Rows from block 4 of a small image classifier, named by matrix and row number. Rows with one number belong to one neuron. Each number is 200 + 20 x the weight over its row's rms, rounded and kept within 0 to 999. All counts start at 0. After the name is the row's rms in percent of the matrix's.
Before each neuron's rows are labels from the 100 images, of 14848, where the neuron reaches its largest size: "top examples" is what is common among them; "colour at peak" is the nearest of a few named colours to the mean colour under the peak. Only what is clearly more common there than usual is listed. The data: drawings of small networks of dots and links.
# gate: MLP gate (model.blocks.4.mlp.gate.weight, 512x192), inputs 0-191
# fc1: MLP up (model.blocks.4.mlp.fc1.weight, 512x192), inputs 0-191
# fc2: MLP down (model.blocks.4.mlp.fc2.weight, 192x512, transposed), outputs 0-191

top examples: teal dots
colour at peak: pink
gate.322,194,208,203,176,208,204,182,208,185,170,242,188,187,197,199,181,160,199,220,205,186,190,210,236,198,202,196,189,224,213,227,219,183,224,212,206,184,205,229,206,191,186,204,197,237,176,191,177,183,204,228,171,197,191,196,216,207,236,222,239,174,199,235,221,188,186,215,170,201,187,174,207,165,211,217,198,189,177,233,207,181,210,153,230,190,201,175,182,206,201,225,193,196,218,200,203,193,178,199,215,219,218,247,172,246,195,200,165,186,210,187,186,196,155,182,199,213,170,193,200,211,221,205,209,195,246,192,206,178,209,167,208,223,204,219,209,194,263,181,195,194,194,176,182,217,207,186,229,207,182,194,207,209,177,200,221,190,210,189,221,213,216,179,170,177,205,183,237,164,210,220,203,241,202,181,210,196,167,182,211,203,167,162,183,181,201,244,209,199,226,190,208,202
fc1.322,194,198,194,165,204,209,180,204,211,175,242,191,172,196,191,162,195,191,206,210,186,187,219,232,193,186,183,188,223,207,212,231,213,216,242,210,192,221,235,194,192,176,203,198,234,185,189,188,179,189,217,166,200,186,191,235,210,238,211,229,190,206,227,217,183,198,214,175,204,207,180,206,179,207,204,198,167,188,237,229,186,219,161,235,182,200,177,173,203,199,217,209,203,211,207,213,184,201,197,218,221,209,258,173,250,188,200,153,190,210,188,200,190,162,212,193,192,176,190,193,211,221,209,209,179,241,187,203,171,202,183,214,228,197,224,220,187,273,186,211,191,206,173,185,199,196,185,231,207,198,210,207,207,163,191,215,203,211,219,209,206,217,182,175,169,209,203,224,174,194,222,215,238,196,180,192,202,179,184,208,203,175,170,189,201,195,243,185,203,223,191,209,191
fc2.322,129,192,171,209,207,209,200,177,209,186,178,196,226,165,208,190,173,175,182,189,189,184,206,237,185,218,223,200,196,194,237,217,178,232,226,201,214,189,192,203,209,193,226,195,225,199,185,215,211,219,221,195,184,199,206,209,203,165,223,243,193,149,214,213,171,242,185,202,208,195,224,199,220,214,198,224,196,255,198,197,201,179,212,199,182,189,162,227,209,214,199,186,220,209,239,204,175,205,193,188,206,253,213,192,168,180,187,229,206,233,241,211,241,170,190,217,199,212,161,206,212,238,198,235,205,196,215,198,217,206,222,240,197,171,198,185,189,229,196,186,193,186,209,191,223,189,186,210,210,239,216,166,199,151,204,209,211,190,180,208,228,201,209,195,223,190,205,178,201,206,182,175,172,217,191,203,231,215,225,195,235,167,192,205,214,242,211,194,202,204,196,213,194

top examples: teal dots
colour at peak: grey
gate.348,087,196,163,199,226,234,203,187,202,204,201,252,201,237,193,208,203,200,188,176,189,229,195,179,198,230,184,213,178,211,180,217,205,186,249,216,208,209,188,184,242,228,215,238,199,176,185,205,189,226,167,216,223,173,188,189,179,195,210,223,204,163,194,219,195,227,225,184,200,199,228,206,197,185,190,211,195,227,205,190,199,213,174,226,203,225,159,213,153,193,198,203,177,216,187,160,258,184,179,207,196,204,246,196,212,232,202,179,183,185,208,181,225,195,154,194,205,203,207,228,174,227,188,174,191,220,196,216,204,175,183,210,197,200,216,179,194,193,191,210,221,198,229,227,173,199,209,257,206,196,165,182,192,181,244,201,206,190,174,237,202,224,189,210,193,186,209,216,192,178,204,212,187,176,219,207,210,205,175,210,215,185,191,188,207,217,206,226,234,206,199,190,201
fc1.348,079,184,162,215,218,247,226,175,171,204,192,238,214,198,206,253,237,208,185,199,227,201,180,169,197,257,197,197,207,180,205,208,187,172,227,215,174,226,236,218,160,219,191,196,189,172,201,227,209,201,190,219,243,198,197,208,210,190,213,233,197,207,184,205,230,211,210,165,206,184,222,213,199,217,200,169,183,214,221,220,196,194,191,207,190,210,175,228,168,189,219,226,192,211,231,204,205,201,199,217,166,211,185,243,193,189,188,181,212,201,198,198,206,167,156,213,198,196,169,231,197,221,170,185,247,224,199,206,220,217,174,213,185,183,207,194,194,168,208,239,210,179,206,225,185,205,224,208,206,185,216,209,177,214,201,187,204,174,167,219,236,225,211,188,175,221,173,199,192,208,190,203,205,184,195,165,222,183,207,205,229,189,194,208,180,199,217,195,209,200,207,176,175
fc2.348,093,189,223,211,193,215,189,226,226,179,182,200,230,186,176,221,206,200,219,187,160,223,207,183,220,186,195,214,188,202,185,221,238,200,180,185,234,177,194,213,231,214,201,191,189,189,192,229,213,188,198,170,205,195,223,186,202,194,219,199,219,222,189,212,191,198,172,197,201,174,211,187,200,209,208,166,179,204,207,220,248,228,191,204,210,182,177,190,191,177,240,198,241,210,190,210,165,204,224,191,217,193,199,185,176,191,164,189,186,183,226,173,201,201,219,197,159,230,215,204,222,175,195,185,178,158,162,223,231,171,191,216,182,202,205,191,225,181,191,222,205,191,233,191,246,217,219,252,194,199,168,192,215,173,163,222,225,181,196,226,166,191,200,216,213,198,222,214,169,193,199,191,212,219,205,196,206,168,207,210,188,183,176,224,252,199,195,193,195,244,200,207,233

top examples: yellow dots
colour at peak: brown; black
gate.464,077,247,170,206,190,203,228,179,212,177,243,208,199,182,208,175,197,200,182,216,195,198,247,196,204,183,185,180,194,210,180,230,222,227,175,212,237,211,184,197,208,211,214,191,194,227,245,181,210,181,194,171,194,231,195,228,204,203,193,181,186,233,177,237,205,202,228,204,195,175,196,198,183,201,199,174,213,197,199,221,207,196,199,223,169,236,176,221,193,199,188,213,223,200,148,234,207,203,164,208,225,196,176,201,181,228,245,210,237,215,188,190,210,169,190,178,190,197,205,190,212,175,250,168,218,189,194,216,201,175,191,218,217,233,209,200,201,210,208,194,173,217,205,176,193,206,196,193,209,178,217,196,178,191,179,196,175,214,200,177,196,170,172,219,210,176,176,200,228,202,177,228,224,157,229,207,184,217,188,212,185,225,195,213,189,175,193,206,173,208,241,165,185
fc1.464,070,225,201,180,222,225,230,153,192,180,234,178,194,215,191,230,209,250,167,190,213,217,229,206,218,187,177,218,199,199,177,225,210,224,190,195,228,253,206,176,182,216,192,177,206,214,213,194,213,223,206,189,206,223,206,214,219,186,213,183,186,244,181,230,198,180,220,188,203,166,193,231,160,205,203,204,216,206,171,204,206,177,219,189,186,237,191,222,201,175,191,212,220,215,154,204,202,201,174,218,220,170,154,213,198,181,254,208,218,211,199,218,173,191,216,178,200,233,200,212,231,213,220,200,188,202,204,192,168,189,165,207,190,226,213,185,208,171,186,182,185,206,206,176,224,191,192,180,202,157,202,227,159,198,208,191,168,203,203,173,212,184,198,193,188,184,203,190,236,200,189,188,217,187,224,172,174,210,217,236,193,216,184,214,191,180,186,210,175,199,209,194,195
fc2.464,070,226,222,212,203,199,212,170,208,220,195,194,216,211,207,205,216,202,162,197,218,219,197,215,187,176,194,234,217,193,196,211,231,186,207,202,196,202,163,175,229,221,215,201,245,226,179,194,207,182,189,182,165,194,182,172,206,210,190,189,199,206,247,188,212,237,165,182,223,183,186,196,183,199,201,230,218,229,229,203,214,206,197,174,245,233,162,186,226,229,206,182,201,196,150,188,202,194,216,180,187,139,188,202,212,236,199,208,189,186,228,188,207,179,215,218,178,209,224,187,178,218,213,201,207,217,168,183,239,228,221,186,223,195,181,209,188,216,233,205,190,247,189,200,213,176,177,181,192,242,185,174,210,184,215,246,207,208,198,185,174,198,198,198,200,181,221,210,211,226,194,186,178,184,208,184,194,191,152,198,193,197,206,191,229,234,189,183,195,194,188,190,177

top examples: teal dots
colour at peak: grey
gate.26,106,233,191,213,176,195,209,180,176,221,162,231,179,205,188,222,202,193,237,192,203,224,186,178,207,205,187,204,210,166,183,167,195,206,194,224,247,216,171,172,174,217,186,259,179,163,184,250,219,215,213,214,184,184,210,215,192,200,179,202,174,188,210,178,208,223,198,208,192,228,224,213,194,191,200,208,164,196,185,183,177,210,200,224,169,217,210,177,182,197,178,210,203,200,226,183,202,170,200,183,221,256,187,222,186,226,196,214,195,180,191,195,183,200,137,205,188,219,186,208,209,183,216,214,180,195,212,203,201,211,205,196,168,216,196,197,201,194,205,210,213,209,213,203,170,163,193,195,198,221,200,167,211,170,207,240,214,194,192,159,197,196,176,150,192,210,154,198,212,203,190,200,191,205,232,218,188,215,199,172,186,160,227,226,211,229,191,191,201,185,175,203,204
fc1.26,092,242,182,231,194,204,233,176,163,191,173,232,197,153,202,210,193,193,224,161,200,216,196,183,195,217,193,195,192,196,184,192,188,188,213,209,206,197,252,211,175,221,190,234,176,227,178,212,226,230,212,207,185,183,199,210,186,197,192,201,232,188,196,205,214,190,187,206,204,222,236,227,204,176,207,211,206,229,207,204,204,180,195,201,221,192,187,185,134,186,192,205,187,222,192,219,196,178,211,175,172,232,195,245,183,202,208,170,223,191,194,210,201,178,183,210,200,203,197,198,186,201,209,249,196,196,199,233,203,191,205,214,188,213,204,171,186,188,190,185,151,198,200,196,234,220,206,216,237,215,213,191,190,182,185,219,229,197,174,159,219,194,210,196,195,246,169,184,188,187,179,222,183,156,243,232,187,197,217,206,196,163,209,198,164,202,193,213,206,197,204,167,219
fc2.26,109,183,164,240,204,195,197,240,165,192,205,185,212,174,210,184,197,221,187,228,176,198,212,205,199,227,221,179,177,168,250,212,208,190,183,174,228,189,196,192,217,214,192,182,191,173,168,198,234,177,193,188,176,190,158,159,169,238,199,183,241,160,188,199,195,178,212,204,192,183,226,190,209,196,209,225,202,207,228,191,191,220,196,244,237,215,207,220,208,200,187,214,201,223,224,193,232,227,188,172,193,239,214,183,188,214,216,213,168,221,210,211,226,198,196,198,226,237,173,200,225,176,221,207,167,223,180,224,228,199,218,186,212,193,206,178,186,224,160,178,201,181,159,202,185,203,182,197,218,198,249,186,208,176,193,206,166,204,208,208,186,208,188,191,221,178,181,203,193,202,210,178,195,198,203,181,198,199,172,182,184,224,227,224,219,219,202,190,192,208,184,204,213

top examples: teal dots
colour at peak: grey
gate.437,072,210,151,184,202,237,172,214,195,161,219,191,194,177,191,181,168,179,182,210,200,187,268,199,164,186,174,207,194,190,193,218,248,225,193,241,218,205,196,230,216,207,187,245,185,206,170,221,156,178,191,212,225,214,237,220,225,198,196,206,210,194,190,180,222,188,204,195,189,202,206,214,194,217,172,194,228,209,173,204,179,184,206,181,195,164,202,198,222,217,215,220,246,198,178,178,185,199,222,200,186,236,205,195,210,210,197,187,238,198,217,238,187,211,181,200,168,181,208,209,224,191,187,190,192,232,223,216,212,165,182,196,241,179,227,207,191,208,180,161,195,196,176,193,185,186,224,199,241,202,209,210,221,192,190,184,208,191,200,217,175,189,185,211,187,214,197,218,190,192,155,210,213,187,222,175,182,190,188,195,205,216,180,203,193,231,183,228,224,205,184,210,194
fc1.437,073,206,226,177,218,186,217,224,250,174,221,220,173,186,208,186,191,214,214,167,213,190,198,223,153,224,174,201,224,211,155,223,193,197,217,166,182,184,174,208,232,182,241,207,197,218,162,208,175,182,178,204,202,208,188,169,224,203,228,215,185,212,197,215,166,184,206,225,209,203,200,181,201,196,176,186,229,209,218,165,221,210,190,194,214,210,200,217,214,175,181,187,213,210,203,228,176,227,231,176,203,182,203,184,210,175,193,174,206,197,198,222,243,173,201,206,201,218,200,188,209,214,197,215,174,223,206,162,186,238,195,213,195,189,221,216,208,193,215,163,189,194,166,193,214,199,222,179,178,192,182,201,172,221,231,188,199,222,240,223,214,195,197,189,235,222,169,221,260,200,168,192,205,199,192,211,189,217,228,221,185,213,194,182,219,201,201,214,183,224,209,174,178
fc2.437,080,172,210,196,224,182,178,233,237,184,159,212,192,205,204,214,196,214,199,182,197,203,203,229,221,189,209,202,209,154,210,199,250,197,216,231,194,194,222,178,146,233,183,205,209,163,203,191,193,196,175,203,212,196,202,199,186,193,194,176,211,185,173,201,171,186,215,197,189,210,184,224,221,183,196,186,202,152,194,179,200,244,203,187,219,228,201,170,140,216,185,182,203,198,212,195,223,203,232,186,231,190,193,178,185,225,225,204,237,203,221,232,202,192,206,165,188,158,210,210,207,211,202,204,220,231,208,192,187,211,209,178,205,221,177,186,199,222,214,200,200,193,181,198,191,193,149,238,243,186,240,195,199,231,215,172,204,169,213,206,195,196,224,209,208,176,187,185,230,211,194,181,217,207,215,189,229,193,182,203,195,196,207,231,197,197,208,158,203,227,221,205,167

top examples: teal dots
colour at peak: grey
gate.390,120,224,197,197,195,199,203,183,202,201,199,216,191,187,176,259,228,181,226,198,168,239,218,222,204,211,237,245,207,192,193,170,191,242,223,233,206,188,190,179,177,207,225,207,228,171,203,204,168,202,233,208,161,191,198,190,174,161,183,207,198,187,189,195,228,221,235,180,212,226,192,194,216,179,184,177,182,201,185,197,193,200,164,220,206,185,223,211,158,196,182,227,206,196,201,199,209,214,172,205,207,219,181,178,174,226,162,199,176,208,228,231,225,196,217,192,220,188,199,210,229,240,191,257,212,167,234,175,197,201,202,209,196,201,224,205,194,186,187,183,173,205,204,216,214,183,213,222,192,202,189,178,202,201,203,231,208,175,168,185,194,187,210,205,236,200,182,181,215,177,189,194,201,190,212,205,223,244,217,162,190,218,172,200,187,198,222,217,182,226,203,210,190
fc1.390,117,201,221,201,220,184,183,226,169,197,205,202,223,200,214,187,172,209,229,181,177,200,214,202,189,187,199,207,211,189,213,224,190,175,205,179,188,174,217,204,202,235,177,239,209,210,187,208,200,202,181,213,182,166,183,204,193,210,243,154,208,200,197,143,169,178,185,188,195,182,208,175,172,206,238,216,195,210,204,226,187,226,188,210,170,190,174,189,230,163,236,218,161,215,228,182,207,213,194,224,170,211,215,193,183,165,202,170,202,197,191,147,208,228,192,179,215,215,209,173,176,178,173,198,209,220,183,199,201,201,195,179,211,216,192,212,226,202,168,208,201,200,212,198,184,202,207,226,186,228,208,199,194,189,206,172,205,218,193,244,187,221,237,194,228,213,204,229,217,233,199,176,192,162,209,199,179,182,206,233,224,204,220,218,218,171,200,150,171,187,188,227,187
fc2.390,102,220,201,204,224,207,227,161,153,175,188,202,199,186,204,209,213,199,184,201,242,197,173,216,196,241,198,182,193,158,217,193,219,177,198,198,207,227,195,248,199,196,182,191,195,226,156,169,186,200,168,220,211,203,174,181,236,214,180,184,198,258,188,219,199,224,179,185,219,198,212,261,202,200,167,198,225,195,216,147,204,160,183,196,234,196,246,204,179,197,201,217,213,186,204,188,215,235,214,223,227,182,201,193,202,190,190,226,190,197,195,216,192,212,198,179,204,184,206,205,195,203,213,212,204,187,189,188,213,235,190,190,178,208,175,196,218,203,192,180,196,230,204,218,181,194,205,232,193,192,203,209,185,226,229,198,223,145,179,189,186,245,188,178,203,208,206,211,206,187,184,224,232,211,190,193,180,219,214,183,171,225,210,204,202,224,175,206,230,205,207,195,208

top examples: teal dots; black dots
colour at peak: grey
gate.320,077,199,137,189,209,202,199,200,191,188,199,179,210,211,189,185,214,182,205,220,195,217,222,213,221,177,226,210,222,216,236,191,209,215,213,212,180,176,179,237,194,190,210,247,205,203,212,195,188,220,199,212,206,167,193,190,204,180,212,220,159,223,207,190,214,188,242,188,168,213,200,213,163,187,225,213,196,172,211,210,219,205,219,230,173,172,164,182,207,213,192,177,195,202,235,201,214,226,188,205,205,174,195,193,206,202,211,196,221,181,211,220,210,210,215,220,210,207,194,164,221,240,192,189,204,206,218,229,181,191,174,216,207,198,236,163,207,206,216,237,184,240,206,161,195,198,179,200,253,211,177,203,238,195,219,213,222,191,203,162,195,228,175,249,161,232,185,218,181,197,206,210,177,185,191,208,209,195,195,195,212,190,190,218,225,181,179,216,198,211,193,215,146
fc1.320,082,148,234,196,202,180,227,188,192,180,185,192,182,189,214,205,218,238,213,184,176,182,202,217,189,230,204,196,201,180,182,207,212,159,198,175,230,188,226,197,206,211,199,235,179,196,182,185,172,188,183,203,181,181,219,191,241,239,173,138,231,192,191,195,194,170,156,204,204,207,227,202,187,203,225,198,184,178,193,199,198,206,204,196,215,239,188,152,191,232,210,223,187,207,174,210,202,175,179,192,178,226,194,199,208,198,176,232,188,193,203,233,194,202,202,195,149,188,202,193,198,193,216,187,181,194,196,196,194,199,224,186,225,218,194,189,186,195,171,176,202,176,239,240,210,242,205,212,188,193,181,196,184,164,205,189,232,231,244,227,211,208,210,221,207,207,228,179,200,189,170,205,203,183,206,201,217,208,217,195,193,223,193,181,193,186,220,195,197,216,141,193,212
fc2.320,100,227,205,209,209,208,188,213,205,238,195,205,181,234,193,185,237,199,211,208,161,208,229,188,191,195,176,219,204,221,175,226,213,207,211,210,183,230,209,203,247,196,155,201,209,191,205,188,192,170,215,165,194,206,213,203,168,198,191,187,184,214,189,179,214,218,232,231,163,198,221,249,220,212,208,218,201,180,194,212,206,168,193,177,170,196,225,210,207,183,196,168,181,222,180,194,211,210,169,213,214,184,223,191,168,214,216,218,163,212,181,226,216,156,193,214,163,190,169,197,176,217,192,189,175,196,239,206,169,181,208,198,212,221,229,187,212,191,199,226,207,195,224,186,171,156,210,193,239,198,177,230,202,193,223,233,186,198,185,210,182,234,197,194,208,202,183,164,208,194,197,203,207,212,187,212,195,243,216,190,188,187,199,175,212,158,227,229,224,183,190,188,178

top examples: yellow dots
colour at peak: brown
gate.43,079,194,235,173,163,199,198,155,167,166,181,210,196,185,230,202,224,186,215,219,191,166,189,212,214,214,165,228,179,181,198,225,189,216,193,199,157,205,201,184,170,233,212,196,213,181,181,207,205,225,230,201,178,223,188,192,210,193,170,225,187,208,205,211,200,170,215,211,227,234,221,212,227,163,158,204,213,224,228,218,239,177,241,214,212,236,215,194,181,239,196,165,196,196,194,171,190,173,233,189,218,219,166,201,212,185,184,162,204,212,189,232,219,215,196,216,208,193,208,207,179,222,181,192,198,194,226,213,192,189,177,200,176,189,190,178,231,190,197,188,221,196,185,181,167,197,212,175,212,167,191,188,227,206,213,203,231,227,184,169,193,219,205,207,181,225,186,206,212,188,191,207,160,196,233,216,231,209,193,212,223,183,200,200,189,190,199,232,215,182,197,217,211
fc1.43,078,166,194,209,219,178,182,234,210,190,223,191,220,218,223,182,183,226,216,225,174,208,198,197,176,194,224,176,217,241,220,176,220,201,216,203,230,188,178,218,191,168,185,214,194,226,203,194,175,193,176,216,177,165,176,184,170,203,212,203,173,174,204,194,216,209,199,223,188,177,196,196,187,232,216,182,182,150,179,174,222,218,196,212,192,152,186,213,216,177,210,199,198,199,191,205,187,193,180,177,183,192,230,185,177,237,224,216,202,222,247,178,202,196,210,190,175,194,198,189,226,185,197,198,203,174,198,155,243,228,214,211,178,178,241,185,147,207,211,215,223,202,210,204,222,188,197,224,201,216,211,226,169,209,202,200,172,186,196,172,213,162,209,191,186,192,208,261,181,201,210,186,218,189,186,172,191,171,189,210,192,220,205,223,182,192,193,188,206,202,227,205,171
fc2.43,081,215,218,180,205,192,190,212,185,206,218,195,163,163,178,219,206,201,236,212,216,205,199,197,226,223,201,215,215,190,181,204,197,199,217,191,178,152,186,172,202,202,194,216,216,225,222,174,175,185,204,212,184,207,214,177,188,205,205,204,185,185,195,210,175,217,195,226,194,175,187,234,183,215,194,200,200,161,184,200,220,209,210,172,194,216,209,212,198,238,217,208,227,204,192,215,209,182,183,182,169,249,199,153,207,194,213,198,207,189,210,212,203,230,206,181,173,186,207,167,174,172,176,180,196,175,237,227,186,205,231,178,184,196,220,211,224,216,179,188,193,183,194,222,183,187,199,183,150,209,204,207,176,207,195,186,204,236,242,166,185,203,183,285,209,213,185,209,188,189,221,213,225,192,202,182,174,211,217,246,211,254,197,176,217,201,191,201,214,213,192,215,173

top examples: grey dots
colour at peak: grey
gate.377,103,221,198,214,210,204,202,193,188,201,197,193,165,207,217,233,217,204,202,209,200,186,223,184,159,203,212,199,203,221,207,202,193,177,218,199,194,207,168,223,198,245,220,246,200,186,212,186,163,208,210,194,190,179,194,212,232,190,199,166,204,196,206,195,126,214,182,182,212,245,187,204,201,224,214,199,176,175,212,211,188,197,195,187,238,243,199,215,175,192,195,206,195,203,171,176,237,207,191,209,193,232,200,192,198,192,202,195,174,188,192,225,181,219,207,226,229,224,193,167,237,214,236,165,166,210,205,221,217,192,222,222,203,198,186,220,202,194,236,172,192,227,181,192,206,218,198,188,216,201,221,196,197,244,216,189,207,214,226,182,194,241,176,196,230,219,168,237,241,194,199,156,231,197,175,201,202,194,200,184,178,207,217,217,185,204,185,193,219,194,225,189,157
fc1.377,096,191,199,196,201,209,204,181,176,197,184,213,182,232,199,213,190,225,155,219,169,201,200,167,188,208,218,195,215,210,181,185,197,185,245,188,157,196,250,194,186,192,228,204,188,210,202,162,189,201,208,180,187,205,184,201,215,170,216,174,214,225,180,162,129,198,172,192,182,222,186,225,200,196,222,215,197,175,227,198,214,224,177,191,221,201,173,212,170,228,197,203,193,218,179,189,189,213,196,194,217,217,196,213,187,194,213,202,180,159,172,228,199,222,196,215,212,184,220,169,242,196,231,178,159,197,218,218,215,203,228,215,203,182,213,202,204,204,206,176,184,217,209,180,193,189,197,182,202,198,239,228,200,246,202,157,232,187,221,191,169,227,179,206,237,203,187,221,228,191,199,187,226,170,201,222,171,227,201,217,177,208,216,202,198,208,194,208,208,163,213,201,192
fc2.377,111,214,196,186,195,229,205,186,215,179,211,182,209,184,224,230,177,189,160,199,157,201,181,195,208,197,223,201,236,197,197,184,193,215,190,178,244,205,199,228,193,220,218,185,175,198,198,223,194,218,204,207,203,194,192,221,179,225,179,183,212,198,162,206,208,167,204,203,176,214,197,193,215,196,212,171,215,197,234,216,196,225,190,230,182,179,185,173,202,210,160,242,174,211,215,198,213,214,210,211,228,190,175,196,171,180,199,160,222,181,216,218,242,210,185,236,175,174,225,219,231,235,159,220,197,195,191,172,178,226,180,154,162,195,211,187,214,194,231,236,212,193,202,193,204,201,203,173,192,219,201,169,189,199,214,225,187,175,204,173,216,195,176,215,182,190,231,183,187,167,208,219,160,164,201,173,208,217,224,208,183,205,216,186,216,184,210,198,224,167,207,200,178

top examples: yellow dots
colour at peak: brown
gate.1,139,183,206,199,221,218,198,191,214,212,157,189,215,192,226,188,237,218,159,210,206,192,193,218,227,204,198,159,185,137,217,227,221,188,178,221,224,181,213,200,211,200,215,209,162,214,179,163,179,208,194,182,206,212,214,237,222,208,213,192,186,218,195,191,201,208,222,232,255,160,202,196,183,199,184,191,205,219,194,234,221,200,190,189,188,243,206,186,205,217,215,182,199,176,175,184,205,197,172,189,169,189,206,206,205,207,237,213,166,183,216,220,209,221,228,161,221,190,187,190,208,204,200,182,202,193,173,201,188,207,203,171,237,194,195,169,206,181,226,219,195,226,206,236,212,225,218,188,220,205,194,210,201,174,156,216,185,190,222,185,204,186,217,183,198,193,192,187,206,225,189,193,197,193,223,168,120,194,186,187,203,204,205,210,169,183,183,186,190,202,180,211,223
fc1.1,132,197,226,191,213,222,220,174,215,194,177,194,201,193,216,192,222,214,158,195,193,181,192,216,225,233,210,141,207,135,183,194,209,199,171,198,192,187,192,188,182,207,197,196,219,197,161,186,229,194,190,191,186,212,226,215,208,222,212,197,192,270,189,177,184,233,215,222,200,139,230,199,187,213,208,215,197,192,205,229,205,178,158,202,157,231,208,203,185,204,192,176,196,190,191,152,213,197,185,214,185,185,208,193,189,190,217,200,202,178,188,238,191,184,217,172,201,198,210,185,185,217,196,194,224,202,206,206,192,224,213,186,223,190,191,181,199,202,195,245,212,233,195,227,179,221,203,184,218,185,207,196,190,162,153,222,187,163,194,166,199,212,198,193,174,191,213,196,210,201,198,214,160,191,207,168,146,195,219,194,208,200,213,198,180,200,180,209,177,205,207,211,195
fc2.1,125,207,219,218,217,214,190,191,206,199,214,176,226,202,220,210,187,184,222,217,185,214,175,210,177,203,170,220,234,180,248,230,230,191,179,220,167,182,195,207,203,225,225,212,196,191,173,212,214,174,200,176,218,191,208,241,193,211,210,204,226,239,206,205,196,198,194,232,185,202,193,199,186,189,184,224,214,168,231,212,246,218,207,212,170,216,206,193,204,193,201,174,173,200,169,203,190,167,162,203,209,171,187,203,232,184,157,189,217,205,179,209,191,210,222,208,144,179,192,182,172,217,197,202,198,220,182,208,229,158,193,201,182,203,176,192,193,180,184,215,206,226,207,194,203,181,201,191,189,207,159,227,244,212,218,236,188,174,225,189,218,189,189,212,205,213,188,225,224,225,189,243,240,200,206,198,183,246,203,191,187,200,217,193,192,251,201,180,202,201,219,176,203

top examples: teal dots
colour at peak: grey
gate.93,076,210,234,184,188,224,225,162,182,202,186,198,200,205,166,216,200,185,205,236,192,208,184,183,212,217,194,231,182,172,207,198,203,238,177,184,205,189,178,201,236,193,201,174,197,148,209,242,171,207,197,216,224,215,220,210,215,197,203,210,188,213,199,206,217,236,207,192,228,208,220,227,193,172,191,180,189,216,182,183,208,201,210,195,177,188,192,227,178,203,197,213,196,171,202,234,185,200,213,215,209,188,218,213,223,230,200,225,201,173,183,195,194,194,247,199,205,166,217,201,177,203,198,207,183,154,186,193,223,158,180,204,208,207,193,208,201,239,206,179,163,167,198,201,195,198,228,195,161,185,193,199,233,190,179,220,211,190,210,192,228,194,181,214,255,210,220,157,201,216,157,206,204,214,177,194,182,205,219,143,163,183,209,204,213,181,193,216,219,190,190,233,233
fc1.93,072,204,206,215,157,239,202,194,199,216,190,193,192,224,178,200,165,199,223,197,202,211,198,183,199,197,248,192,208,183,223,193,188,162,194,195,205,215,195,188,185,216,235,208,149,207,234,218,175,213,170,228,223,221,197,225,202,185,178,248,253,219,199,214,226,189,227,229,191,193,184,193,232,191,182,220,158,205,178,210,228,211,177,227,187,172,204,186,201,175,169,207,195,208,204,187,236,233,218,177,185,179,171,225,196,199,227,233,223,185,172,229,197,175,217,199,191,164,192,216,219,206,220,205,185,161,220,199,211,202,204,184,219,201,233,187,194,225,200,206,174,180,152,189,196,191,228,201,188,196,201,199,200,193,185,211,204,209,210,200,200,185,194,213,193,205,223,182,214,198,212,204,174,199,213,241,233,202,192,144,173,175,187,198,203,209,187,181,220,182,181,222,214
fc2.93,083,181,213,221,232,185,230,196,207,210,202,212,181,180,214,186,194,215,181,194,219,208,233,196,245,179,185,192,196,209,234,179,211,202,186,188,148,216,174,224,191,166,198,184,152,185,194,218,186,196,210,172,197,216,219,210,222,218,223,217,191,226,225,216,194,161,189,242,205,199,222,204,193,202,203,217,184,220,165,216,205,207,209,235,187,194,218,232,234,197,232,186,187,163,213,191,187,188,216,195,201,232,182,181,173,200,213,201,186,165,211,168,213,176,185,203,214,185,166,153,240,232,219,209,183,210,214,198,205,209,191,206,171,181,184,192,194,174,202,227,214,226,164,191,210,199,180,191,220,204,200,187,224,197,176,181,191,226,219,201,240,184,200,161,200,160,215,198,193,211,205,198,181,221,145,203,210,207,235,174,217,221,210,168,190,195,195,224,211,194,209,208,213